{
  "image_size": 32,
  "crop_scale_min": 0.8,
  "mlp_ratio": 2,
  "patch_size": [8, 8],
  "conv_stem": true,
  "width": 192,
  "residual_init": "scaled_by_depth",
  "max_grad_norm": 0.5,
  "weight_decay": 0.1
}
Rows from block 2, named by matrix and row number. Rows with one number belong to one neuron. Each number is 500 + 40 x the weight over its row's rms, rounded and kept within 0 to 999. All counts start at 0. Numbers have three digits each. After the name is the row's rms in percent of the matrix's.
# fc1: MLP up (model.blocks.2.mlp.fc1.weight, 384x192), inputs 0-27
# fc2: MLP down (model.blocks.2.mlp.fc2.weight, 192x384, transposed), outputs 0-27
fc1.84 090:535418490527529447422478529438454503508517472493450594458406535501424469564483547496
fc2.84 090:447581438518518516480519546424530458497507493498547462505537505546449527474430463466
fc1.85 111:422519522447509507562461459486495470473445469455481515569542566515507512501519484505
fc2.85 117:505551468504521488471460513505444437492450521529437438531523527545496528515571488485
fc1.86 101:449491501502532513505510524462444524497500560537539541479552439520535483505478444480
fc2.86 105:565481512481516507510469464531462398505457529583520501484524449510493533562465530500
fc1.87 109:520451484479445506470558467449541487546433449496455542521525484531479526518464521585
fc2.87 103:533517554474542482482486549598447530501479490534492429472421452461444533457448439549
fc1.88 094:511495489511449422552530477536532465416508573538543541522528425477454551520537491481
fc2.88 084:561504396423427521435528437485518421466532539442449448546553500462532462534571529515
fc1.89 086:578516406493560457541468536591503526560523476461543553479533502454443506496513464525
fc2.89 084:526503422452436468482478573586476526551535502478487546481487539502451509453574481461
fc1.90 077:548512510411539518560475555505454458472503535495562533520438484455436439497443557488
fc2.90 084:409481522528579429444478510490482473510441448463478448489518498477549519464464429489
fc1.91 079:481474503457385504522412493545470471528501470518428515532478477518561421530503529508
fc2.91 083:504477526504541514497508533533515483542476445534456504558479471446486548492483470442
fc1.92 108:521490475456458516499441495549540567518516565592526504560469539523491450496520473515
fc2.92 114:462468402487487548501440508477492503542491504522454453503531541575520514536503559473
fc1.93 114:491509602585519493483451593537499571405535507468533546424529496476498483517440503525
fc2.93 101:497453440473479497516594490481514477476560473476509489515492468469463525433547430542
fc1.94 093:525447466574561549468485468559558504466466524460527526520543581435399536513510507510
fc2.94 096:457487452525582543484455512536532533525433532485507506610552465480430495486551518494
fc1.95 074:545488501504454519467545458491493487536533519483545544485472511509478454454417506576
fc2.95 077:417534544553430451489476416456429466531556492489489492518542487517507515422544528474
fc1.96 117:515459447517520507512552436498492489564480499481505538532461457490493447454536448511
fc2.96 121:412470447500428569563491500513551563522444477461554491491562454478478519509503507475
fc1.97 101:494564528491531475553430532457559595548507500545581551540446489458447530499512502469
fc2.97 085:479467516542506449492520584527485474495473482457457529528503518485490537516492501537
fc1.98 114:453412526480459482521522568512523426511525513555476439588497568579509463512496484463
fc2.98 104:503510491474484428421518432523445513456504446435478520451495470517476532491492502552
fc1.99 109:527509566522552500514554459497489429405497479423591514425478457436527485559533446529
fc2.99 117:553473520452454484402539467456434476446495462470547517467449466556499476535464452538
fc1.100 095:488556476500437548533493502584542497492564514527484516494470515542424548512572507463
fc2.100 107:522551530499512448454552505418477458478530378452490511460498536530509467424486481585
fc1.101 109:452490508511405440519497523511528444538522514505572496489440499421455505531478585500
fc2.101 103:483513494478490437479543460483468489525532492456521459448488485482475537555543509487
fc1.102 131:537587447501457554480513450563528475508560502572518518486495556545534539499520531491
fc2.102 128:457536523500492545522466437487509514519461570484464440428546467547507474571557475560
fc1.103 098:545507544538520508552474519510492484498495524497444550462478438507491531528547508529
fc2.103 100:506504468515445453477560468458460441460480416468560483441501459418506513435555521487
fc1.104 099:523525522525522536574462491499424456506478473525493518485475484487459530459537517516
fc2.104 099:484449460550567478491519456594524487505513468478492475536521502505466470420512433531
fc1.105 112:440455553534540456444494477447534511468532565516424500497476456482506539471532565557
fc2.105 114:449494565503503521485509455472589502534475518500494558506496460499471507460517446532
fc1.106 080:505494462447481513453524509480493456479461467500507546481471531508476494449563518473
fc2.106 087:479456424512417526441479484525539484512503553505480475521497517505511547434550462570
fc1.107 112:503575543526486516436517581508512503480475479475498546497481544500531526488516447520
fc2.107 099:566527482525600477470444499518519454487443490524538526453494510565553502513504503554
fc1.108 095:535580536503439462542549576515545545488490566502473557531504497504503493482532449451
fc2.108 095:496485512519475456516485492546548451490518495501486493555442429418553470581487498467
fc1.109 121:457518465496493446474495548548528469526491522487562524494509583503492526570556500394
fc2.109 118:503515447520470438586522567497440562500475507516492469463513478471499541507529467559
fc1.110 098:562507489480445593470524491554547559505446515442531494425520526603473575596568497502
fc2.110 106:478512401491555543599526486436493436526427490502424516523474510600489484494542487462
fc1.111 086:512494480499476516538517496494467528537526566483441508519500597458481475491566422482
fc2.111 093:533535515481566518564612509505486430520451421569406407465513520504470535506524474410
fc1.112 099:466489517601479552472527463424494553450443521426560424519569528498528584417428502506
fc2.112 104:464541519518402513428445500503522464540510518468519425481560569484517505490478474477
fc1.113 113:502425421479453561554530574501470454483484478503501460504487477483530457607490493551
fc2.113 097:476431524470556474551435429536499508455561500507488474550538547566460511426463523508
fc1.114 105:479525525526500529498470512500431521502527548507564427533493505557484478535598492485
fc2.114 107:462537459513465499505453576572525548562482553509439571538433531535464482534483466483
fc1.115 084:453541527473473540495489506516508525454560496522503454516449488492488486503432472558
fc2.115 092:483528505531516465550534452536489493499479550473464516530548528503506464476446502497
fc1.116 104:485538525525503457441544524488502452491494451527463445457501532545529557468556489504
fc2.116 098:511544461438505461503449467530513492574517459487467497559496525497513447446483456473
fc1.117 118:538437454496467534461515530571559553444533516515547561484497555409514498494486538475
fc2.117 115:485464496583482473543483487490490490468475591561425540504508486534529468467468527479
fc1.118 107:512402503461452522534472508475449515533560519465472479540476516508484479518488538565
fc2.118 104:564591505487501485510518516538466537531465492496532495518583459480471507503483526483
fc1.119 078:478561447495450497522569507475545576532530466485523588523498547491480501511587562484
fc2.119 088:460488476458486537497565475453479544534481500531525424507533522464489498508529522489
fc1.120 097:545548532519493476500498529467529488480513506455519461494503441467452486488477551482
fc2.120 092:511482490541473465480516522468520516496456480493464461565501516519474480552449463469
fc1.121 087:439462509519516474492533468495484598530511508518480543454477471462524534520559514524
fc2.121 092:504506538444492405486547463485526520566537558538507504448475540467502529565550429489
fc1.122 101:417494505464460483548468477546563463540477516537551507511532531529539467510446481514
fc2.122 097:535534503518454510553501479522572524501552539581510473445480483574518472508499462467
fc1.123 089:493536524535630478493425473502521516500406496588505483522518458514453435527520601497
fc2.123 089:504490543542502530499514491498496452549495517476565451518458522433498419456565449504
fc1.124 085:527519594469447469541538542596502508526474538523447522465413459502498522514554521422
fc2.124 092:472541529514570495495460487469461472560373489460425491462478539503451491484552468523